Weights of a small multi-label audio tagger.
Training: adamw at rate 0.0024, batches of 64.
Rows from block 3 of a small multi-label audio tagger, named by matrix and row number. Rows with one number belong to one channel. Each number is 128 + 32 x the weight over its row's rms, rounded and kept within 0 to 255. All counts start at 0. After the name is the row's rms in percent of the matrix's.
After each channel's rows are labels from the 100 clips, of 14976, where the channel reaches its largest size: "responds to" is what is common among them. Only what is clearly more common there than usual is listed. The data: notes from a synthesiser with random patches. In brackets: how many of the 100.
# filt: filter width-3 conv, dilation 8 (model.blocks.3.filt.weight, 192x192x3, each kernel summed), inputs 0-95
# gate: gate width-3 conv, dilation 8 (model.blocks.3.gate.weight, 192x192x3, each kernel summed), inputs 0-95
# out: residual pointwise conv (model.blocks.3.out.weight, 192x192x1, transposed), outputs 0-95

filt.79 126 [ 83 132 141 144  78  86  87  99 197 134 145 115  73  93 145  96 160 198 113 118 115 122 180 105 116  99 119  56 151 145 124  90 126 119 100 114  29 198  79 198 136 116 177 157 116 100 145 125 101 145 124 112 137 100 128  74 127  91 127 118 148 139 129 169  96 122  74 155 137  78 155 154 153 175 149  96 130 129 111 104  91 148  82 125 110  91  76 141 128  99 125 115 151 145 160 131]
gate.79 122 [141 113 117 108 111 143 129 161 112 164 134 144  72 115  25 115 117 120 120 132  98 134 161  69 126 103 135 114 154 148  91 168 159 156 104 108 107 130 107 138 121  97 102 126 140 203 159 133 176 134 215  65 164 139 137 128 139 171 139 143 170 178  49 128 166 105 123 131 128 132 127 112 145 122 125 116 188 143 160 108 165 117  70 137 146 134 108 102 233 176 125 128 128 129  85 137]
out.79 100 [151 113 100 173 120 160 123 170 169 139 129 164 125 129 116  76 125 158 116 144 134  63 134 135 146 118 109 170 134 183 150 135 159 152 121 106  63 121 115 122 195 111 136 147 121 129 161 143 137 166 163 135 154  59 100 155 189 143 145 164 173  81 239 175 130 121 131 169  94  83 132 128 185 158 127 121 109 121 157 128 124 105 130 149 125 120 123 158 168 154 104  87 120 163  99 156]
responds to: narrow pulse (30)

filt.167 123 [133 212 155 118 104 105 139 119 130 161 100 138 142 118 169 127 113 130 196  83 141 122 180 169 162  78 172 153 149 104 143  96 118 113 134 191 141 123 131 153  97 113 141  80 133 134 126  72 131  83 159  70  64  73 176 153 108 145 147  92 167  73 117  85  89 109 177 105 105 207 138  95 122 127 121 157 123 115 120  91 114 121 179 118 148  79 104 207 122  79 112 145  98 110 107 165]
gate.167 105 [199 142 119 176 102 110 148 126  91 131  87 108 114 101  89 104  92 101 100  94  88 124 127 122 136 113 124 110 132 160  87 133 168 139 129 166 122 106 133 128  64 127 108 122 118 132 190 162 194 191 157  93 173 104  87 121 119  98  74 110 140 157  62 149 219 126 152 121 101 185 124 123 148 102 141 129 137 169 159  81 132  99 169 141 149 136  81 151 193 183 125 126 120 106 124 114]
out.167 082 [146 186 140 127 132  91 148 165 111 165 107  73 130 104 193 109  83 129 128 114 123 147 140 191 168 134 137  72 145 145  97 181 134 114 105 196  78 166 162 114 105 178 159 130  72 144 134 128 159 132 117 122 113 205 164 162  46 137 150  88 110  77 137  82 100  71 157 131 145 188 115 168 161 132  87  82  80 121 183 127 116 109 132 193 162  75 143 125 122  87 103 115 130  49 123 125]
responds to: high-pass (43)

filt.122 094 [131  80 128  79 138  94 133  80 135 158 168 136 111  70 159 159 115 101 104 102 157  68  58 172 106 147 125  96  89 169 142 163 123 129 126 125  92 106 151 138 141 148  96 112  86 156 124 175 137 167 107 154 160 153 162  95 141 162 121 149 126 152  99 138 162 190 109  70 147  95 187 175 115  43  94 115 108 139  65 163 172 132 136 124 151 162 162 122 125 149 126 218 111 186 146 173]
gate.122 106 [174  59  76 148 149 183 113 150 115 138 142 138 119 104 115 112 108 130  37 136 163 108  85 141 133 104  84  95  76 159  62 108 128 140 142 141  99 121  98 108 117 154 112 133 129 153 147 185 139 179 131 155 182 161 128 104 173  91 108 128 140 154 109 178 189 179  93 121 104  71 104 145 172 125 104 129  85 174 168 129 153 144 115 161 122 163 170  66 123 174 117  71 129 121 127  91]
out.122 074 [110 140 152  77 160 132  94 132 143 113 136 211 117 116 137 183 187 134 174 209 142 138 131 145 215 118 130 131 130 123 140 120  97  95 134  94 162 159 141 156 112 119 133  85 102 158 114 133 150 112 127 124 122 155 167 129 110 145 115 122 138 144 149 126 106 119 195 144 109  70  94  85 124  90  55 155 170 152 212 125 108 106  79 159  51 158 138 144 130  95  98  56 197 112 118 135]
responds to: triangle (34)

filt.158 090 [120 145 131 132  92 135  76  65 158 128 148 169 136 175 149 130 167 167 104 130 139  82 146 140 138  60 172 133 122  95 166 103 145 100 129 108 114 186  68 100 143  93 160 106 161 102 142  86 124  99 145  71  92  39 177  87 156 121 141 143 144 117  97 155  77  61 176 161  85  88  85  68  93 178 160 108 139  83 134 109  88 157  84  90 128 146 110 128 128 124 112 142 100 137 106 148]
gate.158 121 [185 126 120  94 110 151 110 134 162 136 144 115 145  78 106 116 160 151  77 118 123 112 120 135 182 114 125 107 109 175 100 129 123 111 129 124 145 133  99 130  79 137 131 144 133 123 186 160 171 141 110 112 134 115 161  36 137  96  91 104 130 157  46 152 166 136 157 144 113 157 160 143 154 130  75 111 130 156 222 123 139 116 102 202 147 129 118 101 133 181 125  90 193 119 100  36]
out.158 079 [103 109 109 139 110 173  97 131 243 111 157 165  99 112  94 166 163 126 101 153 170 155 172  65 119  99 151 138 207 134 121 163 127  70 119  70 130 104 106 124 167 112 140 148 195 116 121 119 165  57 119 150 149 109 122  80 176 131 109 146  73 138  80 148  68 115 176 129  89 101 171  97 140 122 110 140 126 104 186  81 153 127 126 156  91 151 131 142  97 196 121 113 136 144 151 133]
responds to: low-pass (46); detuned saws (31)

filt.121 090 [162  79 116 194 112 172 118 126 148 146 156 116  93 121  85 163 199  71  68  92 127 169  52 101 133 127 125 121 120 157  81 103 149 103 108 107 126 146 111  72  91 146 107 174 120 146 144 160 127 129 137 161 159 131 150  68 139  59 115 119 115 157 146 134 150 114 128  85 156  88 173 170 104 123 145 127 121 130 151 119 189  94 145 125 133 125 161 175 107 194 142 117 115 134 115  98]
gate.121 141 [209 138  97 119 131 125 130 114  97 133 121  99 124 122  97 116 115 148  59 110  97 123 129 148 141 123 143 115  76 193 119 171 144 165 132 121  99 104 151 152  80 130 104  88 119 176 208 187 191 184 145 135 178 161 144 126 130  94 106 111 174 143 107 151 192 138 164 103 117 119 102 145 156 124 123 122 108 154 175 133 132 137 154 149 173 155 128 140 196 191  84 139 131 110 118  84]
out.121 085 [133 154  87 143 157 111 101  81 157  93 131 123 129 108 142 166 144 157 210 161 169 175 126 151 173 126 189  41 129 121  93 114  66 124  97 169 161 109 130 130 140 161 157 120 147 105 135 154 131 123  65 141  74  87 126  99 139 137  94  83  81 109 136 126 128  87 122 130 168 133 137 149 108 146 126 103 146 165 188 148 134 151 213 188 171 162 184 185  56 128 117 142 173  76 156 120]
responds to: swell (53)

filt.40 157 [ 95 113 124 139 131 144 131 111 152  76 175 115  82 105  24 187 204 140 136 121 107 151 125  31 127 181 132 112 164 137 119 173 147 122 130  65 110 133 137 144  63 114 119 155 118  66 107 150 125 147 106 162 149 133 121  87 144 116  34 116 102 151  86 177 142 110 153 122 119 168 140 142  88 154 104 138 153 138 129 185 163 144 136 142 139 160 116 157  96 138 146 107 168  97 100 108]
gate.40 127 [176 112  53 121 129 138 134 108 114  52 125 110 181  94 113 144 107 125  93 113 122 115 144  97 138 137 131 129 135 139 102 127 161  88 139 113 162  77 144 103  49 107 103 117  80 108 177 154 140 148  18 150 127 143  75 146 137  73  68  89  84 139 129 168 119 126 132 116  77 139 119 137 111  98  78 134  51 137 126 133 168 151 140 139 142 161  95 109 119 152  84 105 121  95  95 100]
out.40 129 [121 133  88 139 164 152  87 152 187 144 109  51  69 127  76 216 171 187 125 145  91 186 103 116  87 134 124 128 134 127  91  71 133  55  82  97 149 135  77 143 102 130 106 130 104 114 119 133 136 155 161 162 171 135 154 125 151  85 146  29 165  64 114 112 161  73 165  99 124 125 123 133 118 176  76 104 122 134 116 136 138 119 197 135 145 122 143 188  90 145 103  96 122  57  86  98]
responds to: noise (42); inharmonic FM (31)

filt.62 080 [168  73  98 134 164 138 169 159  57 145 140 100 121 139  95  81  79  37 129 145 159  73  89 107 120 134  90 114 102 147  84 183 108 195 103 145 138  93 144 112 141 176  72  82 139 161 130 184 140 166 157 198 166 149  94 146 147 158 131 145 119 126 143 127 176 194  88 129 152 154 121 177 174 117 138 104 114 145 103 133 158 123 172 141 130 155 175  76 165 155  87 101 112  92 126 193]
gate.62 104 [178  96  89 118 139 153  99 111 128 137 148  99 127  85 136 164 117 154  56 107 140 137 107 151 173 108 117 103  75 138 123 144 202 110 157 127 129 105 104 105  66 126 118 131 122 165 173 167 150 150  70 120 135 192 160 126 159 116 104 143 147 185  84 174 128 125 154  92  72 109 106 103 115 127  56 141  96 126 169 143 173 151  92 135 153 167 123  91 121 177 109 120 127  92  75  59]
out.62 085 [135 127  78 147 125 105 160  94  99 165 148  87 127 169 166 119 147 134 178 104 130 118 125 170  56 128 124 148 119  73  65 138 120 128 119 107 101 194 137  96 175  87 140  94 136 130 144 109 137 138 139 100 109  78 189 122 148 125 122 130 128 144 153 199 105  64  79 124 130 163 123 109  38 127 205 108 111  64  89 142 128 113 175  59 164 156 141 132 162 150 126 147 101 128 119 166]
responds to: triangle (27)

filt.59 081 [134 136 163  91 101  84  86  69 126 130 159 155 128 112 145 164 135 162 144  87 149 126 127 170 144  65 152 141 129 107 183 110 143 114 154 184 164 133  81 121  88 104 133 117 133 118 106 109 132 117 135  75  79 105 166 127 139  87 105 135 168 156 101 124 100  98 143 126 101 147 142  91  90  82 154 106 103 110 107 132 132 137 117  90 119 131  91 157  77  85 108 180  91 148  96 175]
gate.59 097 [198 122  88 110 103 129 108 134 100 116 123 132 135 113  88 101  95 101  50 112 128 128  99  95 159  83 131 141 103 167 125 147 124 122 141 142 131  98 105  86  97 105 103  95 138 116 167 170 157 188 152 112 171 118  90 108 129  97  57 155 108 162  86 164 184 142 165 127 118 133  71 145 152 110  90 101 115 158 172 126 158 115 138 150 143 168 126 125 188 160  83  66 119  76  97 116]
out.59 091 [172 131 148 128 117 181  97 114  98 176 103  88 102 102 152 120 120 114  89 131 162 136  81 152 209 139 161 116 125 139 142 163 141 176 158 193 164 146 100  54 168 168 134 165 162 194 146 122 137 114 174 104 134 151 203 151 133 152 139 141 172 112  92  96 162  96 175 115 118 138  76  77 133 138 150 132 127 106 149 148 181 171 109 131 127 129 156  90 124 106 184  90 131  85 151 108]
responds to: filter wobble (62); resonance (38)

filt.119 105 [139  67  99 130 103 164 102 146 119  80 164 127  94 128 137 115 139 113  62 129 159 120  68 125 135 157 118  99  90 149 136 125 159 150  93  60  92 121 114  96 166 155 114 131 105  90 135 171 129 152  87 170 182 154  95  85 154 138 119 205  98 157 146 140 129 162  84 114 155  54 113 175 142  97 102 136 130 131 140 170 148 151  80 151 128 180 161  91 129 193 125 105 169 153 146 103]
gate.119 109 [150  94 126 141 167 151 154 107 132 144 119 139  99 102  47 160  84 107  82 131  89 126  82  77 144 153  88 155 151 163 148 138 154  67 152 194 134  64  99 107  74  98 125 145 115 127 147 147 134 154 172  98 179 116  87 115 153  94  86 103 111 154 102 133 209 153 143 113 110 148 156 138 106  86 113 157 106 154 147 122 190 106 147 157 175 144 117 159 163 157 129 120 131 116 105  89]
out.119 080 [124 112 152 130 137  87 112  84  84  66  73 106 132  92 140  52 203 139 116 108 139  92 105 105 145 137  84 149 104 101 166 133 115 143  96  59 133 145 140 103 162 118 146  95 146 132 152  92 156 134  44  92  83  86 108 102 130 123 134 116 156 105 144 175  84 118 109 130 178  97 103 155 167 170 179  97 139 101 131 153  81  97 145 107 172 127 111 123 187 116 114 112 178 128 177 124]
responds to: high-pass (46)

filt.27 101 [141 109 104 129 132 128 115  66 160 151 224 149 126  79 101 104 167  70 102  94 173  50 107 128  97 110 143 165 118 143 125 115 188 113 130  96 137  87 116  87  69 131 106 181  75 106 107 153 114 139 164 148 148 110 179  96 128 103 126 187 102 152  72 127 119 143 117 106 127 164 167 164  57  71  89 107 121 135 107 137 207 160  89 137  94 146 123 116 128 160 100 120 123 124 102 147]
gate.27 102 [145  89 123  95 140 127 121 103 177 125 153 156 106  59 148 123 150 171  86  80 105 107  96 153 147 140 112  82  70 194 122 134 115 129 154 112 112 163 137 134  86 125 133 125 116 176  89 193 153 164 109 134 150 164 141  80 142  62  89 102 116 178 110 167 159 150 140 102 131 177 193 168 142  75  77  94 126 177 156 142 158 117 119 173 126 137 100 126 109 117  70 146 172 107 131  79]
out.27 093 [115 105 105 108 102 134 136 153  73 159 138 159 108 157 103  99  99  98 123 220 162 159 108 100 131 118 138 134 124  76  93 122  67 115 154 176 131 100 123 115 178  74 126 135 240 143 116 114 150 107 191  67 151  87 158 144 175 134 118 171 130 118 117 100 135 140 120 149 101 198 143  89 109 129 129 113 135  74 129 106 182 169 123  71  93 141 125 139 125 121 140 135  40 146 194 174]
responds to: detuned saws (29)

filt.99 117 [125 134 144 125 106 127  75 126 174 117 156 163  95 123  58 155 182 187 129 123  85 140 159  74 121 100 108 115 147 154 131  64 130 160 131  67  98 202  71 156  94  80 147 114 136 134 112 158 165 168 155  76 161  66 129  77 156 127 117 117 172 183  68 178 181 102 174 148 128 150 144 125 118 149 109 127 181 135 146 134 133 108 120 120 116 162  63 150 166 136 142 108 125 151  83 122]
gate.99 112 [153 144 110 142 179 133 146 137  66 176  72  60 186 108 104  91  40  90 120 118 109 142 113 141 118 154 113 132 115 134  97 150 157 103 142 252 201  75 135 131  63 123  70 127 102 138 133 124 137 127 130 169 134 154 107 176  74 122 102 111  89  80 123  99 182 150 123 166  82 126 123 122 106 121 140 127  96 114 122 140 121  88 122 131 156 116 137 112  90 151 142 150 111  62 124  75]
out.99 106 [120 147 132 129  91 126  97  84  97  87  66 155 124  93 120 102 225 152 143 155  64 130  93  90 154 134 124 143 128 119 128 130  94 148 132  33 117 135  98 104 168 102 138 139 151 124 119 143 169 169 111 145  99 106 129  59 175 112 109 157 164 121 128 188 131  28 100 106 129  82  92 153 118 118 182  93 145 132 122 106 145 131 149 123  98 140 106 135 133 134 161 128 164 170 185 158]
responds to: inharmonic FM (26)

filt.104 106 [191 132 152 111 126 121 137 170 122  84  39 172 187 140 165 135  80 146 134 141 112 153 126 183 126  94 103 157 145 139 145 179 114 184 137 125 186 154 170  85 172 124 165 124 124 145 140 121 165 131  88 148  81 125 111 194 128 152 144  77 171 110 161 105  90 103 174 119 145 124 115 128 150 108 112 136 141 145 163  84 112 103 125 139 153  96 106  93 127  84 130 125 127 122 138 116]
gate.104 089 [113 131 108 130 112 113 114 137  63 203 151 104 108 122  86  86 135  84 106 129 153  80 161 104 150 119 104  62  88 127  48 141 164 139 102 159 102  83  98 183  99 138  82 140 131 145 150 147 123 157 193 127 183 151 182 133 152 132 113 137 120 136  90 162 178 116 111 106  81 140  85  95 102 130 122  90 140 114 129 104 161 133 119 116 135 146 131 122 161 166 134  97 121 127 132  88]
out.104 102 [148 139 185 112 197 129 109 138 148  65 134 122 176 149 120 102 131  95 115  99 164 144 140 126 123  99 136 255 128  90 196 103 116 164 172 135 230 131 119 132 140  87 105 150 159 169 101 105 139 118  99 100  93  89 127 131 135 140  99 154 130 161  64 114  84 133 125 150 160 118 137 119 153  98 164 198 147 150  87 115 166 105  74 149 130  92  93  86 111 130 183 142 131 119  78 149]
responds to: narrow pulse (30)

filt.3 094 [113 135  72 104  60 153 177 129 126 185 136  48 104  76 113  86 154  79 118  62 138 119 111  91 127 155 111 128 154 129 129 122 147  93  74 167 103  83 146 101 107 182 140 145  68 107 136 110 166 118 195 117 147 111 126  90  85 116 136 104 111  88 139 106 136 126 118  96 152 135 138 129 126 126  58  95 136  79 150 108 176  52 183 127  86  93 149 154 183 161  97  71 127  92  99 120]
gate.3 126 [176 106 119 140 113 105 138 116  90 138 101 118 125 101 118 111  43 140  51 114 107  90 114 125 164 126 126  91  78 193 137 151 132 129 154 168  89  89 121 146  85 104 109 100 131 159 175 182 146 186 140 113 175 140  68 128 154 109  83 140 135 154 103 155 214 186 166 133 121 119 119 143 172  79 136 150  80 196 152 131 149 165 150 149 176 161 119 134 168 171 103 135 118 153 167 132]
out.3 078 [118 170 120 156 109 111 153 122 150 168 124  73 113 149 165 100 156 137 128 112  92 198 178 165 119 129 193  69 107 137  68 146 147 137 183 128 108 136 178 112 101 194 145 161  57 143 143 147 148 130 134 145 137 122 135 160  69 157 116 105 144 124  88  69  93 157 132  89 149 171 157 150  91 143  65 186 124 138 121 103 105  97 167 130 123 131 113 167 126 145 125 158 127 116 188 157]
responds to: square (47)

filt.24 118 [136  91 147 114 164 157 103 108 150 101 159 120 112 116  70 187 172 132  45 127  88 153  69  90 156 163 103 139 130 161 149  96 147  87 172  91 165 162  92  88  68 108  81 133 117 147 108 164 130 144 134 162 162 116 112  80 151  58  74 100 110 185  97 145 180 114 163 138 116 158 144 115  80 116 117 145 151 147 165 153 182 135  91 141 125 179 120 104 112 163 148  86 146 114 115  43]
gate.24 093 [219 110  85 141 110 103 142 107 122  90 113 115 174  86 114 129  86 134  88 106  87 107 124 135 135 115 127 118  80 165  99 157 154 144 164 140 138 109 132 160  95  93  78  95 111 133 233 179 184 198 101 115 160 134  98 132 115 115  78 147 150 157  93 174 176 148 109 157  82 122 119 122 125  95  97  93  91 153 131 124 132 118 114 141 192 179  83  95 179 157  88 139 121 146 136 111]
out.24 123 [125 119  40 174 166 157 101 147 190 142 108 108 119 163  94 135 164 127 170  94 109 156 106 129  94  82 106 146 121 163  83  48  31 121 172 123 138 109 123 142  82 129 149  83 137 138 117 158 127 150 122 131 103  75 147 139 159  74 135  51 142 132 169 141 162 117 101 102 156 172 164 172  85 152  97  85 155  81  80 126 123  54 197 142  94 121 125 159  83  83 128 141  68  89  77 122]
responds to: harmonic FM (31)

filt.142 088 [ 77  98 180 170 166 180 197 130 138 180 106 253 137 158 131 160 125 121 106 188 103 133 116 114 113 198 123 160 127 134 134 133 129  96 121 154 120 112 168  66 135 118 136 149 127 130  89 103 119 119 175 158 152 154 131 132  89 120 135 138  90  93 135 124 151 115 157 112 105 100 167 124  76 102 180 195 107 124 120 114 160 149  88 107 121 118 134 130 170 129 211 144  70 191 174 142]
gate.142 114 [212 121 100 139 119 145 131 132  87 143 135 118 145 112  94 142 132 133  76 137 115  98 127 135 116 124 143 121 107 175 115 207 176 159 140 125 150 105 140 138  77 120  84 129 104 162 188 176 183 170 145 142 163 156 158 131 135 121  85 139 160 169  92 143 179 146 164 115  98 131 101 134 128 122 106 161 140 154 158 148 180 175 104 131 170 172 121 103 186 230 124 130 119 118 109  86]
out.142 087 [186 152 140  99 109 180 142 179 171 141 135 193 143 120 154 188 186 129 136 172 133 133 148 175  67  94 119 167 135  93 129 123 111 147  73 129 198 103 143 128 138 116 115  77 155 122 146 130 155 119 114 119 104 104 162 101 130 169 128 134 151 120 169 138  76 136 151  98 137 132 201 143 156 132 128 218 148 145 141 154  98 181 116 173  88 115 161 125 134  88 150  88 121 100 107 109]
responds to: notch (43); narrow pulse (25)

filt.186 096 [137  97 146 141 157 149  70 126 152 101 175 159 110 125 137 123 178 142 125 141 175  57 106 138 103  61 106 139  76 158 155  67 117 106 142 108  80 115  83 105 117 135 168 132 140  98 153 189 131 197  80 106 117 101 151  68 195  82  85 129  97 173 133 175 113 164 123 117 151 110 141 175 116 137 137 141  98 127 127 159 148 144 104 130 161 157 136 116  97 140 159 109 150 130 113 113]
gate.186 103 [158 114  82 122 127 154 154 109 110 107 129 128 121 108  95 137 108 147  75 117 102 117 115 104 147 167 133  89 115 169 115 180 168 135 137 120  89 108 133 146  92 116  90 157 115 110 160 178 142 189  98 191 195 144  86 113 162 109  51 155 115 158  73 203 185 153 136 105  85 102  91 144 107 123  98 103 109 142 165 163 183 145 139 144 150 186 132 132 144 197 112 114 116 134 133 117]
out.186 071 [152 122  86 197 113  75  94  82 153 104  88 183 197 131 123 166 110 105 157 128 151 123 102 141 111  71 113 171 143 188 136 109  81  98 172 144 159  86 135  96  66  79 138  87  57 123 116 164 132 137 118 107  69  72  99 116 162  95  95  87 136  47 180 116 140 175 133 146 134 136 159 170 100  58 106 129 104 123  92 128  99 101 157 128 109 148  92 161 120 120 139  98  77 130 166 151]
responds to: swell (54)

filt.171 096 [123 111 136 140 135 147 236 132 159 164 117 170 120  98 161 177 118  66 151 140 125 133 132 136 122 201 172  98 157 110 121 198 136 126  82 126 122 158 203  98 174 134 121 183 123 108 167  88 142  77 176 159 139 142 143 129 162 146 151 165  76 102 117  79 104 133  94  94 153  92 161 159 111  77 126 127 127 134 122  91 185 144 127 123 114  76 136 137 161 146 153 153 133 159 189 157]
gate.171 126 [177  87 101 116 136 126 149 122  78 134 123 137 125 120 152 131  99 150  44 102 129 131 104 147 171 139 109 107  61 174 101 160 125 125 174 145 112 114 114 115  89 136 111 130 130 152 169 185 150 192 133 142 175 161 116 124 156  79  71 127 133 171 120 197 182 141 137  93  85 103  91 109 134 123  83 116  84 167 181 144 154 133 144 154 149 171 137  87 169 174  92 112 139 120 138  90]
out.171 089 [155 141 161  75 197 178 172 148 163 114 124  94 142 111 138 184 121 157  92 104  97 171 134 147 119 161 144 105 139 116 126 121 152 127 171  91 130 206 152 119 111 141 163 215  76 149 151  93 126 100 118 119 139 129 112 132  75  91 149 140 123 151 131  93 118 139 118 158 184  73 141 147 212 120  90 126 118 188 131  94 152 112  88 154 125 145 117 102 131 105 108 105 142 120  78  86]
responds to: pluck (52); notch (42); square (32)

filt.141 060 [ 99 154 119 121  85  84 133 127 145 135  95  97 113  98 175 169 148 178 173 107  65 225 143 174 108 139 173 149 126 104 105 124 136 110 143 138 141 183 149 157 140 127 159 131 114 114 101  87 114 118  97  98  87 158 172 130  67 128 148 103 193 131 134 121 101  66 131 114 119 204 121  97 128 138  65 136 146 133  83  89  66 123 177 133 105  93  95 172  96  33  77 153 168 154 143 156]
gate.141 105 [189 103 123 131 115 113 116 117 133 104 120 117 151  87 121 122 116 152  71 129  92  92 115 114 147 102  91 108  98 208 115 125 159 152 146 129 155 162 112 145  93 119 107 132 100 148 169 190 160 207 110 143 172 106  94 103 126  95  78 104 150 174  97 188 212 155 144 142 113 187 158 168 111  93 117 146 139 176 163 130 172 133 122 151 185 168  92 108 183 190 131 120 125 130 145 115]
out.141 093 [135 151 114  92 187 232 145 184 157 138 156 210 138  41 154 146 125 138 102 125 139 138 117 140  99 142 141 166 143 119 181 109 158 134 133 177 116 139  89 144 149 126 151 129 202 128 153 174 148 139 115 128 147 154 135  90 165  99 148 152 120 120 111 171 158 124 134 134 149  86 173 168 135 123 176 159  98 140 114  84 151 113 125 194 116  31 160 114 113  98 214 110 146 116 157 108]
responds to: filter wobble (41)

filt.67 112 [ 87 154 127 169 152 133 130 110 144 134 181 132 127 103 142 132 167 150 122 135 149  71 188 105 144 131 148 170  92 122 139 115 160  68 130 122  38  73 109 133  92 117 187 170  98  66 158 132 144 143 167  84 107  79 127  84 131  84  92 115  76  88 130 183  69 160 122 125 117 113 138 152 101 167 134 160  65 102 126 153  93 147 138 128 134 135 153 178 188 120 132  97 133 107 129 110]
gate.67 115 [187 107 135 150 145 118 164 116 102 115 122 129 169  99 108 112  61 129  96 137  83 139 125 130 133 150 107 136  80 171 127 173 176 156 193 150 113 111 162 118  78  94 102 146 116 140 158 199 150 206  98 179 166 172  65 171 126 102  99 132 149 152  88 175 177 164 129 126  82 142 115 132 139  90  92 150  74 179 137 120 161 139 103 132 179 177  67  99 155 137  95 116 115 123 156 108]
out.67 078 [171 127 131 115 122 196 152 162 142 136  57  87 106 123 135 184 145 158 119 147  84  77 101 162 110 139 106 147  98 101 146  71  95 110 136 134 145 157  92 121  70 100 114 104 152 115 167  98 127 119 145 117  97  70 188 137 173 113 136  61 130  78 170 131 132 114 185 117  38 119 130 100 143 184 127 180 140  62  81 136 116 109 155 139 141  56 177 151 120  71 185 145  74  91  89  84]
responds to: notch (43)

filt.51 107 [ 83 130 104 143 113 135 114  87 100 111 151 112  89 156 124 118 174 121 112 107 134  95 128 121  88 127 142 140  89  50 138 153 204 127 141  89 104 169 129 131 114  99  91  88 122 153  76 104  87 107 126 163 118 165 135 165 125 125 152 194 136 143 105 142 111  50 101 160  73  86  74  50  75 143 136 125 135  63  79 167 121 139  80  42 112 166 109 122  89 154 112 118  95  94  88 135]
gate.51 117 [173 134 103 159 126 188 141 122 146 143 113 149 128 100 144 181 110 162  36 119 117 135  94 161 114 147 145  92  76 187  99 157 142 109 125 160 100 121 132 128  79 125 142 140 123 156 169 185 126 179 112 126 169 156 140  91 148  88  63 104 119 135 140 175 170 164 172 102 116  68 137 160 148 114 116 126  69 159 186 128 187 181 156 165 190 143 144 165 145 184 141 132 137 120 143  80]
out.51 088 [ 60  83 121  74 157 125 123 153 164  93 124 152 130 135  92 103 138 117 154 154 163 134  87  73 129 140  81 191 136 127 123 106  34 110 179 131 149 123 129 118 168  91 126 165 198 122 111 146 112  75 109 118 130  87 126 109 225 114  95 139 101 151  85 163 151 137 212 120 134 161 133 124 166 127 182  85 164 115 143 156 189 161 110 123 147 135 119 110 111 105 160 130 134 181 154 142]
responds to: triangle (31)

filt.48 108 [163 149  89 122 110 158 153 152  90  87 108  74 137 154  77 159 152 121 128 137 128 155 126 101 179 137 143  96 189 130  92 144  90 121  86 103 164 110 123 139 133 160  94 102 144  70 170 121 171 129 122 157 164 108 123 133 134 146  70  69 101  99 175 112 136 106 145  89  99 109  96 119 138 177 113 122 138 123 173 171 118 135 230 145 151 138 177 177 147 173 122 107 148  82  96  96]
gate.48 110 [206 109  69 104  88 113 125  95 117 102 121  74 172  94 122 100 106 104  49  58 114  85 113 152 156 118 113  99 108 169 148 115 164 143 140 134 161 139  97 113  85 153  59 111  84 153 163 162 146 152  99 166 166 101  89 124 143 104  81 143 119 175 102 149 152 137 139 127 102 133 116 130 127  90  69 115 117 135 166 158 167  86 103 126 180 163 105  83 144 207  74 150 119 137  92  93]
out.48 074 [134  98 118 134 131 151 119 215 182 122 104 101 103  61  75 124 177 105  87  37 132 122  84  99  53  90 132 159 171 179 143 124 135 124 199  92 146 147 104 100 147 138  99 143  30 136 106 109 146 157 150  85 147  99 125  79 127 123 126 127 108 101 185 125 162 138 117 135 163  96 142 163 120  91 115 121 146 120  44 119 175  42 132 135 147 127  85 122 129 156 130 116 104 174  60 147]
responds to: noise (32)